Weights of a small image autoencoder.
Training: 4500 steps, batches of 64.
Data: trained on numbers of one to four digits printed on busy colour backdrops, 147500 training examples, 2.0 epochs.
Rows from block 2 of the encoder of a small image autoencoder, named by matrix and row number. Rows with one number belong to one neuron. Each number is 500 + 50 x the weight over its row's rms, rounded and kept within 0 to 999. All counts start at 0. Numbers have three digits each. After the name is the row's rms in percent of the matrix's.
After each neuron's rows are labels from the 100 images, of 14976, where the neuron reaches its highest value: "responds to" is what is common among them. Only what is clearly more common there than usual is listed. The data: numbers of one to four digits printed on busy colour backdrops. In brackets: how many of the 100.
# fc1: MLP up (encoder.blocks.2.mlp.fc1.weight, 320x80), inputs 0-79
# fc2: MLP down (encoder.blocks.2.mlp.fc2.weight, 80x320, transposed), outputs 0-79

fc1.204 090:474503614489545492467443501455481460488451510493455533495572431340451575428510496493519506501446533514455573474481575512570481443482385571556539519508466437430522433494510473390494551513500502410480546585566491469503476472483489479611532512
fc2.204 077:485451510497395545538520456547529467573487470520523528466475530658588437469482561523427530516519434468540469513490493532417546611553613476489463496475527488468454483509509561520433467569539487596554509395487496589512450497537546515444557451
responds to: length: four (53); white ink (35)

fc1.291 139:533488547595463481521437497442448482504484498483422529455495502512565583450475539542433540539484647591465427590466488604409564467542442428492486482458520431457568528533453493494414466512538493450547506486507586457588511566480467451485476503
fc2.291 121:549540519516500505617495530468498581474506493510457532465436415422442545444456514485481456485518451468444504494472455573445462503634482525507521524604502489521587473524534482534465470547487616416572465527527604537486437559562471460463617528
responds to: red ink (100)

fc1.78 077:440515478573561432535456615485569503582490528445524526522536515545478571451534516538513529426419542538552439488455519476523466547517475477504462495447578452491469536526486494366504571500549491556455436465520470465458542586468455540399447361
fc2.78 134:521457450487458448516480379503514516365519482634422517559641518489571507533497601464521530508524510520496588554494475497494545553518442516552569517486440557491534524594526536516503461523478557434581526527437476550539453447527549540483508554
responds to: length: two (57); yellow ink (50); orange ink (28); last digit: 8 (26)

fc1.50 088:483554524364445497458470487524429415451514530476567415440481422454484507444586576472532516540528431500442590392489531507469509446504445471552438480499459514527462529471426472483466496480495497449522502472567648486502450608475533522452544463
fc2.50 092:523444479470478569513463473491469566469514492565444519521499616554524603453528491522440565384491514533561461579544480574492555475537483483433476416452488489523522481569518476444471457496516538575548513574421342535469521409488456460512548554
responds to: bold (76); pink ink (40); white ink (34)

fc1.227 085:490457511460568477425469417493428536460440404400564532457477504458512489517472515532527599467471480484538477570508453470622477563444590497508461596499498395507463510422393527540554400534519528478490470519467513490522522491489523583595533528
fc2.227 086:496508554504416455536547500514577568593516538591492469464573509565567473429461512483467516497486487516499450359502569590429512491546452460498518442557629566458514483537585436514466590560564517536559527464505478502526504466590472524522535460
responds to: length: four (70)

fc1.181 084:570460562329516467584499527477466491516550460491542511501534467513432549451497467477524509510508533472523456518529547472591447611505477557468548525461474590515360438518509431519581458566513520474518505558524525438449408531543514591545526456
fc2.181 076:475500454560546580512494570510582495495439602519503565540493543510525495640507524491463531476472514557566508426504469471472590392505438488550521389522513465536565508470565528548461527438448466461468528476474587571463590527458464417471548572
responds to: white ink (34)

fc1.14 103:505457527490441473472522452557471477536490483451527551543580508503450515450545533560428555564540609494443458506513559532437528542474449523452444517495432549437442524530506576471572503487448462408545444491501401481519595527512437603425639518
fc2.14 114:549494519533539489495506599477544471594517508505409495472473557427542454462527515467516536388536438516553551396540459561584406512516528472546482464468522451507562534493534489558423586553543569572429510548521546502523445513478533446530356470
responds to: length: three (52); black ink (32); red ink (26)

fc1.178 147:495477528473409462427488526503449464567511454514507494496527521460459509546582593551502400472446503450551431462489555675519490451567406451536507410530453423464517520463467514406564502512515560446461552456458482481509527516432594467498455501
fc2.178 112:485492488509487530583517478419547504465488533450512499506468516537482444501386394416530583497579513506528565559561442337437517555477587515494503574495517537532460455529584502552444507520534477609492461570546449497488416461469424513482520481
responds to: teal ink (42)

fc1.292 087:533485479467525435498417508439509494599442425410480472517563572470536480489509598569531609540499498392493495510419524493492570495415536536503559537489496504504475572523471465515542405527515508491546372528501495442500394494550506516556589572
fc2.292 110:524516439540517508583524422513490581487596537600551510440603526430585513572510514469540439495512615500597571500491485430506490460574540488495474572484559512463495536438553564515549542520415527452567524565515553507486475415495599511480499493
responds to: brown ink (49)

fc1.101 117:469444605465396466510502501511454462487602499513494560541561490481561450462549485551493498550527589507505498440605456380529564464569489490517514469445490595470547582565429406476523464484429527418528555495497530568510553495476526459507466409
fc2.101 094:519502448511580569511591532595584489480362426517441558508430530450440482531480543503434441477543448409497490528482491569523458443489556551473513433500484545464499440472378530542526484461509485492499436389421548516469465536528501506500457593
responds to: length: four (66); black ink (57)

fc1.275 110:462462513384455488474546641529552529467527511552539569492540513484561532406488525473574516558550493427509430566540480411505478533605542524515521516447447547495504562582519481509493453383505512477508465536544482517422516469381558525577469487
fc2.275 094:499553461613541487641548538423491444540477463406410479511386494434504504589548494494479530489448524515418512394548509544542486451450453540490447525512487495531475482522495540542442535579481487443551445490493559461462577474517411412501549507
responds to: length: four (85); pink ink (38); white ink (35)

fc1.274 088:513447504550472468578375622477460508421528453492523523505473448529554449456501463534482544511445504508540464522459521436530529428596525504593537497490525461558555603436527420555598457479471595474436409582469465486484472457467430512521498518
fc2.274 094:543546485493604369443596423485510523543470627497480477430531531466522453535446478487566532476473467550448549369584486554502495495478534533487526474555491540427425479501508565488476525509547452539511558399553520498523522607534518494550432518
responds to: length: three (56); white ink (47)

fc1.133 102:490431485420503526501503426524529493505545510544396468542506484441498519442437405488477393540410629527455599527454470507479595492511512557554508505396418531544531543461445475469516562516439497467516509513554466390512559463520575470471443520
fc2.133 120:485519520422600449519561417383509540447481503569512569467559455470468478549476404501456540530537500474506502501506504446467542509424534529506496424518542545523420467416368445510555477434555475514431492462548552505584534453458428402514522444
responds to: black ink (75); length: three (56)

fc1.280 098:520470501577504510543520506367475504526477477423561550535484511542562491510425536521492570453519424607485553481431453499432442585504510444486524495526438467515420505529486534572579469553423521562559465467517478540584534370506500474542605450
fc2.280 063:387464514458538569598535454475536448440538478468464435454367429551556462493463489525492413528399598494446517450530517472484479517391434475508517494523453519508494470502507519511432487500516420534557493489450504543519498442385511466416583554
responds to: white ink (68)

fc1.89 095:516493495500534474493453549496490566470446474481563588468532468515658521575454500530506510472482507570437492425480461511470475501518539542503469428432512440513408518599400486569490400533505477570491520594473448493557411446540453578596497523
fc2.89 102:412447455583448568660458495458537502520546472438550517481444549455438460425463492475588451477440424511404449500472469504480511508479432472439454484448525387551508462549495482504515471517485552481492411539561413469487509442480425569537498497
responds to: bold (72); length: four (57); white ink (55); the digit 8 (50)

fc1.88 113:489435496560555478522456514478457529456507454537499621468515421492559386441429438477428577483471446433492420413536540511569490457463564530529484551443552490503531470438453524456441491411546541444440447529403485451519526462488464500565498400
fc2.88 069:490547524567478439496567463503590443536478570444500400493543493487476480547481568456554441561521508583545537528466480527391428507504459501487473427605475505506462486528510495550539462569432426524535571419567600538477458583507458526439474600
responds to: length: four (65); white ink (58); the digit 9 (47); black ink (31)

fc1.124 133:496491529398566572516565469485533529365539510488447527513447482480610550369564537471486491516532425463506562463404574462486397509598557502527490540502521493529503494535523446510517424420559378465506473452487471530489473468548470498528534508
fc2.124 080:506491528552442530475457471485540613373437513551489466462443472548475487510414530449496429496503566452492404550496561427513491436469520530513592516542521603454590457517497633535545432586512512512512556537517495490508503550473456565472589517
responds to: red ink (100)

fc1.84 085:488463416642555437495499514620416463522487544588516486510487602482521514578513461459521490497532497423476478494551449593478516554506481537516601456509493364446527457546495506523512506519418501529495384526527503555464482523555463511498567431
fc2.84 059:486523422498472509538529593416538553413570519415436484454519402512454547474548483490611557494503512561519421481449597463600482428535554457512514545483583559536485562518454530497525563491541452501549539588537499479546473444468563508566442548
responds to: yellow ink (35)

fc1.163 086:534528516463550578426435522474440505423396430431431417481570510457514498547541524533481444415501450488462412514413464491549448460431474542492636426466512546433513482510500486481498531539450460567512464575501510531546491430482589435523548547
fc2.163 068:446452488560473469540470512518602485612602503494585547496404534466517490496474488438532512519504517535554494457557539518397458512514494424552391478465559389455455462491563599502461561484553531470527432454516479550461460506493443540550430412
responds to: red ink (32)

fc1.91 082:514513512453514446509417517545594564527480516433413434526527492571441522562543450521489492492529404352546552412490584463552510574458488473452479517490503595586487477490460491428467495541469529530442457537536495387567468489546516438484515570
fc2.91 073:489515536497467528420525436470460498490538427540478470410481397505534440480517519472453516535469577594434441551470437454444570501454499420568470609535535373502477469513502464515483503492510515454586406613505480565440505571473462533496554442
responds to: yellow ink (84); bold (81)

fc1.0 101:439507371561546536494438548446551568528443659493507523463537457484406447459500501434452543476507492499542538435488490469528524590459525465501488506481497450376504547547434448542468448539411486501477472520474520491425406506477405463470451525
fc2.0 122:489447568482483523477403437553438507512541475559508501439505499490500499461464521434431551419521540456514537501476449569491458484534434472547496534482454503501387489416597548528429557464545534395472526487505490550516455407465612465646464546
responds to: green ink (53); teal ink (26)

fc1.208 068:539529522527464479520484541558553501550365508495411437431429577603485542542450504457450506492502459418509553480510532445542447501489498442458492538513544424540511516574536507467414474568498590519502525513556567463543471555528494361576582454
fc2.208 075:379463488487569523426532487572566498491529452523467403571491417459551497441614502510534507538517431524519546502497510490534554532472378499588516504616526498508459446464506484536535448508489514538432456499481484532487413481517552638547428547
responds to: black ink (45); white ink (44)

fc1.246 117:534456508478508552573489505405426534445395524483448468524477534567428497441456500533454601558472596541508401554494553640478505488518516447450615465467490488538454434486477530528455483526527507444509412392517548531466524492516527518429546492
fc2.246 110:450532446577476527516511513443526486542528521545536514550471427445541489453458572424462498519419513571535565475494489442457526576620522477542632540599529520579553522552370510548473442531613468425491489515495494514499490492542537542521480571
responds to: red ink (84)

fc1.131 105:539586527466513515457550488455566504464549476429512492586508573459521509519550557602518429447506550443504484483439474564476441471578570541580473409532481408547438523429483510466418557527464511517609529432573435557517488478578523551488553457
fc2.131 065:456492615484447452526457525583419554486514571515536523550464458546530569485539446416411439518473512492544531473609420434448489554553434479493416613536543521491507472514563464434487595548497493460542529438503492565415437480527551529523506516
responds to: on a plate (88); black ink (29)

fc1.148 087:427499403464469483505474476542501473572614444522516583525490588479465509473527556532578546432379487534505538452467553420500482576543481535518581516511519442446525546571413509433562491454623505547551511485514441451550439530483491532476444447
fc2.148 130:568504515552516447454528497380522455434390516538481521551558441368564461537463495446471526532477474512446527472441481495444519455383495476612530561479490543461541506489439533500526493536420475420472514481429592582473524511540524587478558523
responds to: length: two (54); white ink (47)

fc1.225 082:535569468513498420516535518454494423563432418461598554508531562444507589494505545537541526537488491457456442497487567512449503502525489460502508603522522535520485609534582520577536458505510572314489527528514425437456466492509447540535563486
fc2.225 075:527542559528559493581485528419576516504471569491423463437516496582533412451520424492455637455513555463535481368565478549555601509510485504548539430524482469493543481459531492545508546531490434570564512463489565522593480531449520452487439545
responds to: on a plate (70)

fc1.167 101:486493549430511490568481572458494431496578514454489525594445481442510516486521590588509520610502495626492529415509563488556500412477453478528507514523508463483480563446525486478570423583464522436498578579523499429450515503496456617576538503
fc2.167 090:485559513525492493485496444537541602477441477538458507445572516625494533518486454469488577379476509328515492479542459516445539547555527535470533486491454527492499478512473479519458596495557545490580445444497530555546517556505508352485558560
responds to: on a plate (66); white ink (43)

fc1.316 103:467595486459502500539483606601537535534434515580527555503453489430422515578514555499531582490583356532540508508403480490572517499481502498485426467456526522439478432505481532432428535441463455560471537533453505569606533500475490446529486473
fc2.316 140:503416485495482526510499476548432500497511582553539497485560542548549493514496411545490460462425613499392508458597584544474519547590602535442447529507497460615516597543501484491500483527567453475453549435560518451455509466530494581455541566
responds to: pink ink (40); white ink (25)

fc1.116 084:532443426482508465443457494451431499498532459431584560460519498524472520492463620537547470470519452507492562476389528552442462509600424578585554404577508533482460477443510478496485449526490588498476491570484567454507405484561521534537601475
fc2.116 063:509462527510558506575514480572530482516563506559421518470473581514527450484530401481447569490457446580521442496474510489459580462470589476414568559452487571460501528489515590477496510427454490516629436405561440559544520483441459524577469563
responds to: red ink (42)

fc1.60 093:499410487490510510442478555502587478588521502465405412549557510481477492399463548475556387504535480448583490569511513529591521541602521500470526375382497470475480491569473540473439484561524489496559498463519448525466431494520417486478469549
fc2.60 100:455431469414428522564540546460401482460475468547471494452425484459468507483450421405515603571473469525480559587453462503483492547488518600491497605577541487473520465479381462471477513406524434447462469514527504531511488543488556547539596481
responds to: the digit 9 (49); yellow ink (37); white ink (32)

fc1.1 075:493502426516474428427524613577568447624415527516548429484451482562395563524572487490476421555578507496578523478421579491506446487472512444462527487499519459466491466505485510431456515528450506552460596525533489523540469521570599460507545499
fc2.1 090:422482584501527593524476473436449479387589410578401513560547506460621414494490513572445553567575490497467490537516501484448575496444567530571474511550519483539474498480480532482522491497549529497470447424484558495449496527382440483474492507
responds to: yellow ink (81); bold (80)

fc1.157 097:520467483409508553511486476600474533516520458460467416503485480501480514477461476476507491553494613555479524507485487546513374424559533548489498458363449469556448405533422505524493559589465491540516440547544466480509527382516600508602496485
fc2.157 093:521462531529486491439553490423552473417478552581528509501521542499522430497491506521483555525453455492542493490545546376524582543414529382599444523507562475479508484539550560401581556509483483419442470403438497593537540500470406490470496479
responds to: length: four (51); white ink (29)

fc1.296 082:473490568489483457519427565474507382615456468467487451543479460517495585493501476522526602508437431434520516606499528522465483496457565512529520561469536491468444498536581498478454441540479510407519598521552430408478452500564549542489605574
fc2.296 096:498528520499519537445507460520429631517576453517468527606478573505557531488615490524497469615600494532608430437537541534487516515541429613461557535522497558538464466456526555536493565483452489556519466434446485565522536507506503456491429467
responds to: black ink (37)

fc1.18 073:439513472492519512590548444426535545427524598454426590485570507453543441494579465496512390485492522528467413455525562510531524593456519409500506490464548548543503594546444469539549577504529502518525436453450504484466544481536443402416468546
fc2.18 093:569495521619457457467510411544501499484465502597509383418572533440536477495463485486472537441393440512504507560522545447429461510463527541522516519463536479423500422464489556513484475454482435554441476502448450615461422406554501452457444501
responds to: blue ink (68); teal ink (26)

fc1.161 096:533454509486493521578532453385505455573493452520482541594498553551515503522433491529540626429389505484550476498488464487467575512544493594464498390478516437517538477469515444525504501492489556516425530540480446356554481496554490477556578581
fc2.161 109:496471551417569575426495498509468452543553554475497559458489560503475516572509497457517447450561548486410506459555476439468516595467561472555571474539469552525470509493498427524452440530410498440616453366562568484526521559448593517532512481
responds to: length: three (63); black ink (54)

fc1.215 111:458453551511493507562520527455444558417430528570541569468551543539500480513483475537429521545539631468482481461604522441595469544511496438482472550477507501543447417470435544586533506506388514553473559488562452460400488522482552538566585492
fc2.215 118:497507422541495532440476391466548547524563488479547456573467545527464498441430494592547557451471432593510518502433456476463544541466479461546479501614523473479528562508525438510377568492524455433592556502470510571526550544510559521392502560
responds to: bold (78); length: four (66); white ink (65)

fc1.12 102:517432512451531525492473463469557518488502474406470570518568568482549470495520522535454466473414598486516466571530503517512521445559631456533505433458504425565506576409503457509528513458542485441410427438559443615584487501509417563526517528
fc2.12 113:529427499438528522593564535582466542435443475601403489433450498427595466453488488462470554468519473458458527397509539507456448507511572445491456540535469554439636500479442396553509500480576430492517464463495534479464494587531489527522483488
responds to: red ink (94)

fc1.164 088:474493536461534528507403471431497552506502431521563414478501498500561496551451632569664561486565485558472462537578521448478501468465492532463529419453419485482454514532484453510471522491534592420535505531454502515567436538488463566528577430
fc2.164 082:479515530444529450607570630551449524519494427463487515470433425423538535489478493516432455453412533549464549517423450461505538521453488471479459515487479412473506442537548419409565483432469433532481525480429446456473514359519483450531512474
responds to: length: four (65); black ink (47)

fc1.243 081:487539468414515464454505472498473495547507471509490490534506459396449562590544527460547498530492504500497495487427476498546467518447459603448570492510536553448541406466394601403402435432517413496609515506483530553554492471436493610514495473
fc2.243 068:483424503493453602532402527531512526484542534488433475530413492559535517410455464430500485428551541431525456497587545467520468549523495372508496455491509451519433551601562423427480577589520561504448468501446474478511475507496527461582581465
responds to: pink ink (29); yellow ink (27)

fc1.285 089:489469462469545502446448562521465507527383535561482499465547541478447479571517458531543548463473510490417496467399542480437493567540563534534532485379439444544457479519486511504536378502436564589497509537525517477511444433551520615603524574
fc2.285 089:444496550632519569577499452493505499536560523500539526530493611425485543410430605533531537528462542539521431494433527468546533517451531449475476544469538423501504532515528534474507533490455604428523435470527373538523610466451529565494487533
responds to: bold (74); white ink (30); yellow ink (27)

fc1.179 107:440430403511477552485518523397507532467497461485462335454488478486502543459482512448498467479491456502460571632517522500510463555530511519468482501567521502530432586493560566542502427462575460500486474309538493434496550527511480508493485490
fc2.179 097:482489498532440493504477447530430433485514441463506555440554504425549491471449352504531538461412619495534468492587464550544520549517502506516516553493532385456455442435443407438479581482488447534466457434473599552546503518487576504495539540
responds to: red ink (85); bold (81)

fc1.63 079:432466508576500493527425524509466459501614507555514523533464491508479592445504482456471525604553481522490504479517519405425536534552346529559487541560503550482490536516548447534472591554474396370486488495451463558446437533514547565482503526
fc2.63 064:542614417438430467537558500510491480446531534477491579489516541462456514535517516469575505444522447499598495524448472486493496448484710515462546481500499463534485570604481563416484481418567571596523513536494477501461486549493470488536520498
responds to: bold (73); yellow ink (34)

fc1.279 109:444437467546501499534446555510536546464462522404564565572476496504456497536579497490605555483528423504602381547492480463525475506560551437472513561471587423579468441574474507457509561392472464555512434566506488525527464527470565469445537528
fc2.279 113:597518562528553526508508581544464475541573491530415466489474490573539558451498462525403427494514564533456571420494507518520553581570481530465531443469466524481510447371524413472438478528566468435500464431465488428466569524598492497514404511
responds to: white ink (66)

fc1.202 093:528532494466433361494436561447518390503615502447545499498549506541483494496500511486459553624544506465489492519600474476518441510477516522511517517550465413545534490492495412498549485464504460444557446523579485373415488500553427596471475514
fc2.202 091:461521528518580591421540481499505629451435534547411525475501505477507603526486504481591526399427520491488511472503527496452597487504587501498505482515533553544435606523505497498443483442534498491422523523495474611612473543466441424534539522
responds to: the digit 8 (55); length: four (52); black ink (38); white ink (35)